A small image embedding model, trained from scratch.
Model: 64-pixel images, arch poolformer, norm layernorm, activation quick_gelu, patch size [4, 4], widths [64, 128, 256].
Training: adamw at rate 0.0011, 9900 steps, batches of 64, held-out accuracy 95%.
Data: trained on procedural textures in two colours, tilted and lit, 97500 training examples.
Rows from block 2 of a small image embedding model, named by matrix and row number. Rows with one number belong to one neuron. Each number is 128 + 32 x the weight over its row's rms, rounded and kept within 0 to 255. All counts start at 0. Numbers have three digits each.
After each neuron's rows are labels from the 100 images, of 14976, where the neuron reaches its highest value: "strongest on" is what is common among them. Only what is clearly more common there than usual is listed. The data: procedural textures in two colours, tilted and lit. In brackets: how many of the 100, against the usual share in percent.
# fc1: MLP up (model.blocks.2.mlp.fc1.weight, 768x128), inputs 0-127
# fc2: MLP down (model.blocks.2.mlp.fc2.weight, 128x768, transposed), outputs 0-127

fc1.572:095139131150163155104131083157156138161126141048192112154159082129196132106089144111087144211119156172086104134118100042187178128081139136126172122093170120195173162092158111114061170121109137173134153120120159070113153157165120104124091167130164137100137156100145131118120090086112100128124115132112132163076125142103159118125132170177129161138190125158113095170116117101167102123080
fc2.572:161110158046126107152088092116111230184170126117115125120130083149157124155154158133122107115126138126116154097142113140074130127119098111143072132135098153137102076150201150140234105150135069122154138106097092190109146139128120152054208142091114097140114088086162112165104124141141097123100157133112173123120178124118096157083133156112131110117137110097173115190113134123047124145121
strongest on: brown (95 vs 16.8); ground colour: brown (75 vs 8.2); pink (37 vs 16.4); pattern colour: pink (34 vs 8)

fc1.348:113107162188167124127119163080129087101091121105054063066155219163151114085142096129123180172117059073138156172151104136181118131125139162128141171121193061128091149095085134146093093144162136089118102119148147110186134162163127192127091170115150159167087087155152140151120090121129120099120118176118130156107080101130104108159106117105138162103112138122072151148110144142147184133126
fc2.348:123127141127090219111093099135155125029183123117205108123120217126146126122128168116105186139086144174132142066132158124159128137111120085107083125181083138119147090117120127139095119138115181132092213087114078144141096055131150099189098158113129081115116141093047165168176143128114107131141118112120064128097157113161113139121146095172106106134096114135154131126140125124135135145123
strongest on: red (94 vs 16.3); ground colour: red (67 vs 8.3); pink (40 vs 16.4); pattern colour: red (27 vs 8)

fc1.472:143097120144195132109064129092206094156067117124156154108164126111182119162091145060032107145130122165106116148159112133123077145148116086101094153073139149131174174107162144099094178141116101130127114137173155108109177151153076160154114130138072109128143171143165115066112137120122128180137120107102107144114156098170122154180180132157167164159108192116139150156151145092061107131101
fc2.472:109122133162134136132106185147104070094066110155120111135146192135166091055137099108123141147157119054135127155127151139116093117153155115111166115154212056098134126135098145146093106141192155127143099172134144102158132190150171181126114138121131195138115122111086152089137204117118143109163047128134120129129088124151117123153036096126117102111131157150120140127120195126207133171144
strongest on: yellow (61 vs 16.9); pattern colour: yellow (61 vs 8.5); white (60 vs 16.8); ground colour: white (60 vs 8.3)

fc1.304:145131084094105159181136172132173129084106148103094099175158189156137166103144118082103149120185147137178145108153068153095109145145162126180120095075124107104084123102081124150097057089163107078082075133108127132104062088146080166098165110084113085142092112167131095158142166136110116077094162109151110103132103174155100120066099167091092147156147094135135183160120105146125099151085
fc2.304:113132095127124140103111149232135165129104145074137111134136084116132129134146163140183139158173201182112190155130148148130133087125120175130140123139096118187095189124156107102168143214142154166115139156061103119167169166054184165135113182120147108178119167086106152152128127162112097159144150120126121091178120129126122119089115171102181099105123076117119179120143184120159125157155
strongest on: purple (38 vs 16.6); ground colour: purple (25 vs 8.5)

fc1.192:107092148219109131144071089108142164170138141112115097131153140075117102118133104147107165206118071086125118125116101095097103056088170151098168178124171099160121093160139087166137126194167144134157089099086118107143150139136169174065160172151166132149157127059166160157129089128117079128071133140105129189143100110077070151120095121134103170146146124148147169163128121152127137107093
fc2.192:147111130074126105129145144148118160184159120121126138142144107170103129191108228101139086098166109197115160127152145127107156127125094157153108138068148134119105153080140121120148173177099077110057136105133115128110158127111089070174147153153107125112139213151177107112114083102120146135099200112141178127126131132120128124149216117108144160124128150155133149126096066136116130013129
strongest on: red (75 vs 16.3); pattern colour: red (69 vs 8); ground colour: brown (26 vs 8.2)

fc1.397:143134098117155154118148120090097174092086190163093111151173148165114095089122149116112129125170136100184113123164177085085131159133168146138101153126083178172140150186092074131170132170093158074139149140088175175078163180124105104095085145142137111080085177157102106178155139075078125110149116146157154150133144129106167149085182080106131177114131091100167154132097160102096094180164
fc2.397:155077133170072112183102129155128192132130077143132179077087140148150100125128102146104099078081096153144100104085132157127089148135106088109136153120108085121146112084151126199110134142093142130093138119106123156096108111076126116130207116070120131199149162116135068104152126170077144081162111174113195126138144126151133148053100186097109159124181148174106123107133164052112148123106
strongest on: pattern colour: white (25 vs 8.5)

fc1.600:077177147120170134109144080151193140159140170082180136133117071131139156095121093127114107206153140130096106136123117028146113136079170169123141168105148137185121168066171152116086168120124166140092108133139171021135129140115093097104152147170121178082131175157166117142108078130096119121107129116145124155082138132077110124101109191181138165114161129141126119163163124098127129105106
fc2.600:173111162041098095105099126113083204181141109123123156141149086116137095167154174111086092082120129165141129085125118154052160143113125109134089117147094164098171105150202116157208118133153059110159154106087113173121165118139119110072213121120089133127105113090153145148114100153117091118143129128130175121109187090111118154128103147117092122124155145134182102120139107150050092144157
strongest on: brown (79 vs 16.8); ground colour: brown (69 vs 8.2); pink (35 vs 16.4); pattern colour: pink (32 vs 8)

fc1.78:087105171173129115118079128109151143171102153081118094150174127098160098114132109146115084208104065064101164165107110074103102085115164123136141185131106121129078086146147127164149098174115118099126076111107146081141173137122137141063179159087161180140163117118150138142168090146078060078093112147105160192105131139127056142140143151121109165167155116137167123193157111155159126135137
fc2.78:126130121095106089143138186162101137180121125143146131148126086162100127208118250130154090117145098160126136147137118131095139138103109140153087123069164168102135136128182119123149205171119048116068132107138142130133158133100099076139178115122090134101127181130142110081112123132106138106104185122116181112143156129119125154107205122113153140123147144127148140121099059143062151043163
strongest on: red (75 vs 16.3); pattern colour: red (70 vs 8); orange (64 vs 17.1); ground colour: orange (55 vs 8.3)

fc1.677:112066091142133165143115123094133113118155182145131119114180125109167095135116089133085152162116124127108123094182153165167162105145102108140172096063049086128140149094113098094100116128093097101103137167106157104141084100119110099185117193188066144107136185135160150140099123072173115174085202134138093162134104102166097174128168121127153158120086141170130113177154155125163064101075
fc2.677:136132111145079047110128216136070088136107109127096151148132160128106096103105142106161091102164138081103122113120129154097106107125149143131136103209255125137130119200087121119159106145196085106157073127123164191140138202096115151122126114121139151102113094121137163103126173122128140115172036138115154134140142125115125146149126140104095138136140145095110129040157116130127148104116
strongest on: teal (49 vs 16.2); blue (39 vs 16.5); green (38 vs 16.8); pattern colour: blue (28 vs 8.2)

fc1.465:188170139138178088114148166142191096160084115136130139175069118172147124166143127088052119113119113148171164162130141083123095123091112104154094171123157175096161162114165115116146208125148105076091150114156159100090163163094089102166167132075108096175125210148123160061107171090099120113104140106143153074159164136114114166099139118125147115128155180095137131123133071085127119092126
fc2.465:053123142116052096126115153123142123173116146138133119122098130144089154078176111130151090149105083140167144144114085116146115138122100095128109128091138210113112166142173126131036175126091120099156101036157077055140154132104187136108152147119133162127124162110109098085140151101123095131104158098123083145126173115112129137116054114239181134109172131127135136178151129135120138109153
strongest on: green (71 vs 16.8); pattern colour: green (71 vs 8.7); white (45 vs 16.8); ground colour: white (42 vs 8.3)

fc1.301:085085108207112102074109149136143122192114130099108125172183121121141121135099131135097091139121118142125165161118123125129160110097115094131134163093087137107125131186129105143140109140079072073156112079163100057174157165110102111117146160160103134119119152109165134077116099076106062117090197054179105163180152112125071192143132159111190172165093141155150129135136092156119142087087
fc2.301:123125137130100149140161059154101146079167127120148113133152112116104104121165124117183135134161108102125119152126078131144072101121197217148173134214157128119114137076142117113131134113191199130086147184150134123131155066108160124176139083107159134099114128150097128116168144111136161125186022112129143115123053125071125121144147139163089127136153141124145129099031147139154141143125
strongest on: blue (50 vs 16.5); pattern colour: blue (38 vs 8.2)

fc1.265:123159156113181119167117089135152169148111134081124098141192073123170118145088115111092136179183171139083098137145119047160145110110135155119155137073124094168169126115179141134115107162137107126116141114116185078105097153150099137097128151184092167084167129133173159145116078133086082156110125175130153166068092124082122117124131200160149149129202145185122099192116150110127121125058
fc2.265:169114106008135139131098098129128218168181110131152131148158092094176144154137141141109086096102125181099115083111117135078114127140111128121116138094073171093150117101176135132200149133108095150148155154138061172138133081144141136076164141119114047108134143117137077133126085156141163141144163151114167122134171150157124108128099148101160140137109120125185143173052159126057119157146
strongest on: brown (97 vs 16.8); ground colour: brown (82 vs 8.2)

fc1.558:045147172148104060090104159090094098165064078151128113088171147160155113103120116109120095143176056089132165161122151137121111114125197141131105172107155053077156100104147160150147148187148102083093137128130205132182162129143165152129138147094105211181113132111156147150114132139103117132140142142120123173088120094077090104163118130133092143074144162115148156160095162110128157131142
fc2.558:158137157202149196118098060142127163100230139113120108113111140143118156162129135161179200093086154132156093146129122133170131128141084123112150154185097121150051122204124134138157074097122139142135169182102087133138108102113094092132092154122161063129118134138120095157169126132155046135090107112111172133139108130133117158087182129153133115124068103113165128140091084157149160095098
strongest on: red (74 vs 16.3); ground colour: red (50 vs 8.3); blue (49 vs 16.5); pattern colour: blue (27 vs 8.2)

fc1.473:090150136174132173166133092155194101110046136108164129140124108136129099157117079134080110129158168107093088193138079127099119089111172120145151109061131140127191174096164131121096134141143147091115134102130187040104152094141112146158139103174109106103152212140100153074157107105114096138129108093122101123076167158101122116123079156196098166177176130132132100165143117117090147109090
fc2.473:149127098044184129096095158128113124097131127122147152137135121126166129061138191128148130096109130178141163050125131144130101115153055066131102112118083134159108113135153138104078129122140108141165234144108048220121131138076124103132130131120141174105132087156092122098065153111163138130177164143148072153160124133157102135112165126066171116108084099116144133106096176145098141119132
strongest on: teal (79 vs 16.2); ground colour: teal (58 vs 8.2); yellow (45 vs 16.9); pattern colour: yellow (27 vs 8.5)

fc1.452:102085143184123079126159090189137103150113092178093161123123125142181126072165190079156169129148107088162169104099123090088116184095133088126150168093104085158151107065144087109116097068118109159124078121141088142179118101064101116150144151106139092105158147161144105156147082121153180131137088096158128142144182125127122082103083109161086134174151080128166118081149110079155097114174
fc2.452:134169068114111140140132119080121076151132120102170128133099144192114115148203093130092113130069159121110112148178125112099214127101092105134153090159153139095188125141086142110142153151130100072149161160117123090125131165071139109132105178126070147135107150142089137123132121078156140113115111160113076075180138075131191189119121163032162143141160179104097143162131085147129172093111
strongest on: crumpled (69 vs 39.7); grey (40 vs 16.5); ground colour: grey (26 vs 8.4)

fc1.63:063130161143108070128109139093148113162081135154089092075161185144153085118125154132083097115152075103131182145114151102082135140120149137129136174148173051074144085135126151134148154202158105104104103114145215084179128162166120142108133126115132188202130139145155175160136111136055104138134113143086178167101106086084090132166094129124100102129158187127143157153139162137133146119156
fc2.63:147133126174160175135120059103137167087248124140135139079111131108145147171151082125180155138110157121110132148113121132137102134145089143112170136173091084117053110143112145129155038120095173139123140193103070129117105094137151132106054147138157071143124109147092090168166109149157081135058113105109145096159120120105098162110196159136141139126086086138144144159115110168170122123109
strongest on: red (78 vs 16.3); blue (69 vs 16.5); ground colour: red (48 vs 8.3); ground colour: blue (40 vs 8.3)

fc1.364:156083149123169065089074199137117113150136161147087113113113132147136181116180157107129186163172118119125146119102153110156125150155080053113089154145130130133123095176158178152117133131145106198118142149102148178127134204122109127083142143056148163171104132086124125120071167126113114103124164190121142103133120081149109203131160106132165114078110136083077182141203089131117119140138
fc2.364:138131119075168102123128100104087093124157181133081129121109056112122130056122124112154177158142107165107141089123120127175174143132054096145136165106114092153086115158125132135114133110078125160173245183133028176095115113126090041129117136121135158118115138120107147156086190120127109127110174147104109153128114143139131136127144175111117135109182107113067125093166157128179116107107
strongest on: purple (100 vs 16.6); ground colour: purple (90 vs 8.5)

fc1.326:149153127097188094102148112134156136145144140122153127120109059122161112198147112040078116184153139098163130184082099083153146125117130160177124141101108164168189116105230143070167151125120084153079142156166139094082111106108110152065158082170108150117172129125132110096091135127133106157092109114118192159071125123116115129137106117156117144146148109098153134186098124131079076111092
fc2.326:067132122045027139132112202104120119118189115139129111114117157135105157103123146151218069103073137180109154065127147132085107119138091118097117139162129169077102150196102127135100127109141083107190125095133092188139138085106186126167122135135150090128117123159107084090161132110143179131169106123109085117177168123152124130131115117103172136141101142126184132067114096133122147129149
strongest on: crumpled (68 vs 39.7); white (54 vs 16.8); orange (49 vs 17.1); brown (42 vs 16.8)

fc1.633:097172177162130128074108165146183110201145150092129115128125130123133159180134144083145177138115087137149118135112158084140132058073110127107121121166108139178089149169092148176171110188112121147125041093114118113074141138143092105101129154080147101121104123085118112144167120153115083050093135154155137087201174135142065135104177138162084129108163130097155128157150106088121169076114
fc2.633:114135104090123120098109149112077073106006158125129133147128123161109102021100063138079107138095124126133137105112141109138089139084141123148157123089172135108172118115132141101077133174164117139175149115113153139136130100136137159150167119144092172139109108136118217137108167116116139131195081116138078130083155117084159121175051117103078143134166124127143130083145194096147120171151
strongest on: black (64 vs 17.2); purple (46 vs 16.6); orange (44 vs 17.1); ground colour: black (37 vs 8.8)

fc1.179:142093139156173164097092142120221119143069119177170157123143151174153133150065135101036103096147146118114091155153134109144078125112146157091113165090164158097210177088092144098118135111142154126123113096174170089120153139166092142134137169120118063120129219190118125114121106162110129113139105095099112069141135130123140116164126113100142126116105149108119155136160087043083147150112
fc2.179:127141120131138126138157139132102048112072141123104092123089140146131122086133108106140094139143140088114108189086088126187128110104103171153200119112181171143116186079164112119041144131113144098136115142150111065131128120114145132137129117125116190136124149145128127042129214042135115120161084115132059125115075142110138127140039133142137119115179146132101126155094179111195156134136
strongest on: yellow (57 vs 16.9); pattern colour: yellow (57 vs 8.5); ground colour: pink (33 vs 8.3); pattern colour: green (32 vs 8.7)

fc1.74:119155129136176096134098101120173092170095168047173094196163083136178100094107115065112147155150154156112089167147113054137123120066154140103149123104173137159145163090153151121068144121122149154134103103176125038111154155146124124120144124141174174076097182122157158147120090123070097114140103102110138139113110183092122138100146198153118146161188136164065104123121141112120155114138
fc2.74:160142134062111079136107148147141149190150131109133114119152096137120131178138180097076124090132089173107148095151141139122162135145122108154031118127097189149120130162184153166202170126124085126145171126086092184116159125092078104077210125083087136125118122080137100112095156131119096140138174129127191138126180091122112130095158140103120145090168129120160108110145072160042134125150
strongest on: brown (79 vs 16.8); ground colour: brown (64 vs 8.2); pattern colour: pink (29 vs 8); pattern colour: white (26 vs 8.5)

fc1.538:135135140110168117137102093120205113130096143102130158101195075137215099184095114061025139187139148151129130132132116098123157132097115130153158124079096079186143144110180129121113195102092106152087121165142151120081099134127099125147134119168079136149147138145158169145076089119070118127089124165138170135112140131125148123152141185144145112109210156148139159189115149131127098112077
fc2.538:187125126001146095122105097140145200127133101132144126135134109121159148132130114104142069127064135143107149182142123153100134158135099178131120150088075172105161132069168127109163151098112159119157170150144068111143148069169137161046183147166122102109133136118190057092169120140144120143155120139126159162086146138110145125147094100148127158153116135131127144170079159096077123195113
strongest on: brown (99 vs 16.8); ground colour: brown (88 vs 8.2); pattern colour: yellow (29 vs 8.5); pattern colour: white (26 vs 8.5)

fc1.721:106144109196169115145144140136171080135118177099103129135163115157130109163138109139064129103148130148155162139160160107145153064080127055138145170061140123104174193111189110135127198161107055075116148128112185099133142163121120097114175157110128147154118171124155164067077123061113108143144200111129129126149134151142090143085147172105154147163118187129151155097144134162124125064133
fc2.721:146130107162162174156114109144180126113150150106119120134124130132123172116138029130152099126100129060146118178116094091120108155148074100116158163129109137160079161166107125135074073107071139157174043135178065117121147144102210171132089140123133070156117094155096066102139139115111128105067120088102098139116148140167093117105069102170196129122074132127156138172100154128125155131131
strongest on: white (80 vs 16.8); teal (75 vs 16.2); ground colour: white (75 vs 8.3); pattern colour: teal (73 vs 8)

fc1.734:099150162116125173151137162114168163130083180120087110120161129107104157162174099181176063127178075124173163140169072135115182091114186109076144100087153113163167161086156142092075131135153158092170098098079160162091079095106120074101110135122175136092126117106123091119086148142106113122133120096105170065145115106183123128166104148089107143169084070129116186135142141093154102135153
fc2.734:089168147135099095134163138184104078112110093122166183132120130105119112128102163111159140148079115190190163133117078114190137098067096140116141155121101122128089123136114073117164071164151166158142143164140122141156134064063085101116097158118189127113091114138103109164134089177106166111090150094078166107127085086151136083126108138205127110071154156159133194119121146143082101181153
strongest on: grey (38 vs 16.5)

fc1.279:125111202116134153190126125096081164142161092110146094102110144076146125164103085109102167115144088127147146179092102074132155123178104142147156183134107154079176123088164158075084077158163071115166170146155095131092095182071145170178104164130136130111152150131156184099136126124075154132095144140141100169148172166145100104099097154072126088119087086131131113092180098082120129171153
fc2.279:193141142140108163107050139154154145114163112102143080153085156066084098152136142124113100099164155114146118125077138074133144141102155121194114170106139123094126147119122141157103123152125114132165092162144127119178179115182119151109098154104191185132105089091096158113113133199166121163138124115113126159066126122098062100079094174099179131133157144176142028137152129090103125060119
strongest on: crumpled (67 vs 39.7)

fc1.641:126133091117164141172143181106134176119108128147110123171151088136077165160150098161099163105059163180155160171091092103142140139139127117073166144101128186106083077157185109144144141134130115094105147151068159157079139143143130172146121186093095094187129128066160163164109085189132144176100091094122092170118084141142154126171117116080109100111113179169094086134121171096171142087155
fc2.641:113078181150082105140142111129121105106112121140192135168039135096134141168139153114167164146065131113162114131076120168103158092114138137145151161111109099165151076127118186125136161146100173141140115133173116143158203138092155148112088155101188152131131065071130130110131146145133166181156144120084152162078213125119130127121130191067143119123172157102135132117142173140115114142226
strongest on: pattern colour: white (26 vs 8.5)

fc1.219:077111091152135104146131158118135088159147215088108117167163130149107108116128144148145166151139141169107157139126131071178175120118077082127124134070111135118131160132162146172061182169087087086126153094141161111122128145066096088159139136090091161122127141139121141114084165081096094141145208081154089095179167155152120174099198163134151145152143165099163131124173100144147148050117
fc2.219:157112124172142174110081057115164109094118157143149148144112148112140107135107040127124121113120106080109115138085077106129072117160109079120146120134103092128117144138143125141098108112080117138154109117135093080151146111102228123152120114107119060121111135148085125103124164107146074138112092124117095151153130163200103129127036139179163128142077141091217112212080175158133129157134
strongest on: yellow (61 vs 16.9); ground colour: yellow (58 vs 8.4); white (38 vs 16.8); ground colour: white (31 vs 8.3)

fc1.161:159144121157181074107074149134160150164096119123137153126095152086159161170151104086077133176152117107136146199111135084107071139146073082123133179117082122160131153142171146185156130139115113142140108184141147119094173193120154138101099102068120097213103146194147092123091113121076073155120130172099171126177106151120071134152164116105172129105121179111133178180136108099114126133124
fc2.161:078142135142124102129131171135126038102103093175147159116160188151125105106138121126149108114133140107128115128157132118150119104134059069112126148115159037075088102162172131129074137126100093128111119190138129119133112153131162056178079112116098144130127118147106151073052176072126078123136144126146101107167074152167105146134102134115186129132110144131181121155096188166203130068122
strongest on: white (65 vs 16.8); ground colour: white (58 vs 8.3); brown (45 vs 16.8); pattern colour: brown (41 vs 8.6)

fc1.196:161080091118100137175165180168170094103142108108130100091141092100158132162135080107110070108118097078083112119083064161074118134109176149151084152105133098130124120107137191178127066076078155089181112116079154178088138156103094112173082132100149148150104098073120105149183171104167124129091156115136117083153160151092177110122101127153157136125170114099165090172086149104148100103130
fc2.196:136151170120145100102121102143115161127123101091127119109199160151061195128170134179096120166063104125140126151190122149109091115151120112161117178135132116104102121163090121160093114157110133128116135098177117139087103107028112095129166205058184115119159112081089140138135098104155109114138156127138134069081072092110157090140115151131094174106156105079101108119087085157056127118164
strongest on: crumpled (71 vs 39.7); pink (41 vs 16.4)

fc1.720:154117174133168147167088186127102101143128145163169085147161119119175089185113169137147168144072143112151084121173065113065121164179132170098133132118131177083099118192182138111110147149115158123144099101084164164071084146112131167118134095176095145093104116152081117178119077094152085129153151115066103145129131166182125104065121068099109122103156109114120159130086170129162136123177
fc2.720:145153114150104109078133116169200166145151092127077093095087145106098175134121159038103116164123147116183135137086129091170093109166125176176072166117167116106105093117111195110096061120134176136165166134160122118081145126125164118107116146160181147157134089150129156154112101230142158160124128133140108196144131119105138132137167127084161105163071129090183133142122082128107119129089
strongest on: blue (40 vs 16.5); ground colour: blue (34 vs 8.3)

fc1.621:121145108143102121163124159077146163092087104125099111072097105140138061086135166161123125084080073151156100116157130112161173115083137079144143133162100135183082101086176100169136153182176140156169143155154085146155163168139079127091118072174140071077065075165097156100119108123166156135067112112183137141105159111090122142118151151132156143127157170185147167145114095112090173149113
fc2.621:144118081116126071182135100129142176114124073128135117121131127078146197137155111081156142181110157125168073139106109131088160088087124132141088208149151110108148156137102135157134140163113144078171151151142139109058150126166184176173133144126090139201087078125106105128138062168075113130144156138119126101138177157126133061082127109141202142094120118132141126106143185133084101066091
strongest on: crumpled (69 vs 39.7); grey (41 vs 16.5)

fc1.513:087149175115167079120080167130156118186117160146093157105145141151165139121139143080083138203137088119112160100106144096141134128100066072136148179125119112130107118161171171187132125110087122170159128146152134110121137205072109150066119150081130117159139113110106087143098119138044064088112185189137165107173120138128128158107136130123193132095112116105153172199177127135104134106156
fc2.513:138120135079190080124127173138039092143124124135085161131120097128139121026120162117160174142160115141148107069141141133157156111132075104104154120093124086142094144167130117153122137139127118132173225223117055201126123139121107094125109139108142214125113107152141120128034160138104128123156142137120095108132121130134136146105151129096117108133146144124067122065113154134174141141145
strongest on: purple (99 vs 16.6); ground colour: purple (77 vs 8.5)

fc1.393:134081163163161142102170162086123122098109096106156167139132129145122177119159144106159102186184101147145117082180130154084110116087094169120116135126169160200088131174205114118182128137147180132164186094175126099113085093105171063100113131104086110157128164106167180140173121169142169182135113126121101138118145180135130140080186128082104133117188125155130127161077142097133177155147
fc2.393:167164098144082129171145122048142142115164134125103111125099172127110077105043105180114108070115091096191097118081154158158140078146160154193100191112096156177157127101120133135134119136121087158147104155123133148046103130170088124185167073138135141135147114159154087146104130160125112122160113157123098126120137133175071123102117125200114137143151113092178119130158170192067133129107
strongest on: grey (39 vs 16.5)

fc1.448:159096160182210145107091141114130145099109202109099090182114134112182156109133103145102180143108156110142088161098135130155115111171083099122181147148121136222145181190098097138120132119120109184180127178144123144091137113120073108114091171118155115114144156160124121095150155084171113160078113117170127144175121160161094171159110148130164164125085169064084149110130101133143114105063
fc2.448:178153114133177138102152174115125152097210121114115109118123143129139123216122204117139199139121117130142143164141141119165189136160114194138104142166167100149098154159092122120177139129162136130106142174111111175119105163154036080166106121132116087139136147106174066136164109127127124124108140107132192113143109132123126091115203113095098141106073176131058132094131067164128140070120
strongest on: green (100 vs 16.8); ground colour: green (93 vs 8.1); grey (40 vs 16.5); pattern colour: grey (38 vs 8.2)

fc1.258:113100149191111137072114130084108133138081140113134106086153210135162114120109101114093117156167096095146150196157148130158092152092193164091147202128140102127137096133106168149121150163154114113091078139135188067174106196152115185091085141122111141172132155138165158145116097153075094111091085140079132142099079110086084133145090101147112112075176177134104134186118157113136136099125
fc2.258:125106119146134167094107075128105152031216143169152127147081167160119118125135113125196146129112111178123114122101135114141099117094096133123173106196050083107110075119141134084147078132119115115172150137136063148144097012128162114162113146131133059128080100141124145167162204118120108127093090118142110115167145166126156128118170151084119147158094110163169105133125116122116118114142
strongest on: red (79 vs 16.3); ground colour: red (53 vs 8.3); pattern colour: red (26 vs 8)

fc1.471:151101131157165105075099168101099108168095107125059066075178197136167125101110119113121152128154111043133114216154128137126126137156155127123126185131185110150089168102104112102114138159174133130098095132167126089181142225164135138090122163134149176128088121152226102094122141139115107121121126162111129138103123123110143127151150114123124129098157185111064128158111119144133193113093
fc2.471:126130127118055170135114046139183135040167146100213142131105154124130104131141166128119139128078120198138139106126130111138113120120126106140114126170101169118172096089191134136121136155075151129111209075102122123122126041139152110172142129107140084126113155123030194175155158119126101134126102097118072137108153131134124149110122153152090108116158087130178126157177122131111115163169
strongest on: black (43 vs 17.2); pattern colour: black (29 vs 8.5)

fc1.447:043133107156063123141138108084169127152081155113142107106193154160103124091102103116105098181118089123134163117142123132099140157103191096141111161111141126073123105087121178175091152170126124091084085100109171085176104098156190119093140115139109177147134117082095146173116085132072090136170117114063141199112123088088156112159092106144091119097175100162122111156114162096174130144177
fc2.447:201131152169176143122119133118076164159168119134032117146137147093151132125114168146170142118164106088165121133095119156127112102137072158109138119180083107152048135209117117111175075127184077151185160198113032139143114140131143119111127151126143085099138122145162064118146128115158098151130140125123144117158140121162103145152181126126171131125074147109130135081059138165138141121085
strongest on: pink (56 vs 16.4); ground colour: pink (36 vs 8.3); red (35 vs 16.3)

fc1.167:062112171121143150151089065150109155173104138083105132118194121128156152114136089126117161125172133082129165127122110124152165139133164137136126140099109082150097123133129085166107100161116096140090154084089158042107106139155129115074143146124120157125154190065196163163136090143143070085114207117159173200087160130161114117148135169222096144099164125157134138143134105119109105139081
fc2.167:119137104071145137114148130191105133150141131127170117111122081124135178110113094092165044130079145170098129086110142133099056114099123130120195167126126130131138140153105151129145133161112142125156086121170151202119145162073193176090109160086100095158126079190114095138119094134139213118147111171094134102138115130115154105106089129071183107144110123187141176130086168149097146116204
strongest on: brown (86 vs 16.8); ground colour: brown (63 vs 8.2); pattern colour: pink (27 vs 8)

fc1.2:104132148181110085129095179138163105177068139111083096140162142151141146122126143152117134160115066094139167142138123074158095126077185128115130189045182117120143174106108168135115125143127139072095125075170150044167166182112137149136116168101135201173134150135137114099152109094108071118140149091089118190087137102113126160139112119130150171105164180124125170170127141143100192102122
fc2.2:063154149152117164153133160164141133072141107122127100140137214140087129160130143164119118148141131082165131153147125147131125102136148139152086143203093166106124181144143135144106141096187131090119156111115138096112159085098205152154138131102149166128133088133095055046129116146127120132184108155162122145090088114154098108135117074140153155118073127126222095151011141145109145138121
strongest on: pink (81 vs 16.4); ground colour: pink (64 vs 8.3); black (49 vs 17.2); pattern colour: black (41 vs 8.5)

fc1.30:146134152108227143124116127135124088131101137131094110147181131135175140088153161115126194170155121093123137118068142107187156111130082063104121160092114079152095176129088173185057138093143115173157145159099084160106096223084131144102101152102140178188095092122148111152051141115095146112145158149110112143126126144130130150133169129108152148090126120124093170151131198115146117104161
fc2.30:139139100125046125133175093139103162150186117138108118111129135126104111176126104162201047108106125127144113181190116146107141116118142183150144136140079138112165138083115119116179071153123068075085134091147162126132139019128128114194141137146107087125123184118192153119236070106136133118135081131121118123110114147136143122112105125110127104127135173137152113109070110134175127098128
strongest on: purple (98 vs 16.6); pattern colour: purple (59 vs 8.1); ground colour: purple (39 vs 8.5); ground colour: white (26 vs 8.3)

fc1.299:112110085148155117166144155091166116095120129095086192102166173140064101098117138128115108107084157113183168092124062133117171100067072163114138120075125100153074129184099175066177125148119164145100135106152072155093173152078113134105130139156129151149164168141157115164106113117098157112174104109101077115092099071089177174094102142145118129160167151125164140139108067077111117167124
fc2.299:079129137145097105132114118087051133095088099152179160067146091097071152148089104196137112076046155157132084136181199164091170121099171158102111095129103122119171162138137143151139168108116117168153119139080087162091099130142129088184108178080162130137107126175167097126120087182177118153120135129140118164130169147131117182077119119168128132102059121099135124131131162109133126080123
strongest on: crumpled (70 vs 39.7); white (45 vs 16.8)

fc1.541:124055140163142138142103120069132118103137166107109131152148130095197111165126131121120164108142157164079111133131172156139177131159084098126154130083073088141103135094114122092101128094081086117103157173124109120152093106106132097173097190128065105141127162132142129119095142059171092166109222140176093140120117120194106169139146136125176160150088154169171136174103176143165081071082
fc2.541:149135122135096044114155210124085126119112134126128108127114159124118115094126155122138103143168105083144128154107122115089105146144145185148157108201254070129141123171078122139164101127208122116161088147132147176144120180119103193112136119140136175121107098102157123113145180138129147134156014115125159123149088142110119126137102102108063145147123151112089129055121115133130151115111
strongest on: green (89 vs 16.8); ground colour: green (65 vs 8.1); purple (36 vs 16.6); pattern colour: purple (27 vs 8.1)

fc1.547:168073158172146133109090149099127120175055118128095085134137168161140104099141108118121132170186104072133157183149078120120116132152133150102156145117178105165128152157076119122126106178124104104075073179176157076187112247114112162110113159098131140105118162133167129112149097097084076072117113126112155105165104134139106150150107122166135137068164192141089103134140149130142180135126
fc2.547:169116133086103129121104093136130136030178115145208128147149130110116123151129197112147101112082123217107131132142126139112106118146143156096106125166114193112184078071191157114162142097129166098119205067124112176132139034127153168121154126161175106124158138113096144151136149175128112123139061112159122153109150126081151145140148105095087129162097106135165116128159095102108110178108
strongest on: black (59 vs 17.2); white (51 vs 16.8); pattern colour: black (34 vs 8.5); ground colour: white (26 vs 8.3)

fc1.50:161085112218185146135137134040150101116080182111070099108150144152133086139145073141085154178117108064105145181121093136156151123133121092167148122097144081114100132118115143090144079089085147120087147131139155089138099149166083134154124168127092121127125125100155178149142172067153051138064128167138105120110082128114097161159126094138094151146157185154112123176140181161145158126110
fc2.50:152102148061082163122078162103121141086106133129155131156178198113124111096141157130130117120154144203131140072124126132076106117166134177112114139144134132133141136105073164131127117123132153116191147108123114213110146077087105169148165140115158131136109115096163151172172154150109186127128080119141078141147187108122114147154077071105068118115132138128045112068209136152063125162147
strongest on: grey (45 vs 16.5); ground colour: grey (29 vs 8.4)

fc1.408:158106137181155108135115192138187098169109161155166122159110144152102132189129142122085097098142099115124152122174132130110135069089104059151113168109162137088141123159176130149122179131093045093113095135141202105137114179086106077167148115076078114138124187167106169092106173094086077137127137120137105101173143098136098175113188170151133134133125184131137119136143071109108115066113
fc2.408:088104126078080132142107073109164139125149154131156140139122140125165145073138044132154078133116144130116114125122078138102114150151107067139165130091077151138132114102161162125087095097056141180138096062151076096134131113125220130134107141110132108123107095149115106114121127137144088121096130117123094133134147129152125141146016143188196148125136094130183105221143205130120101138143
strongest on: green (69 vs 16.8); pattern colour: green (68 vs 8.7); white (67 vs 16.8); ground colour: white (66 vs 8.3)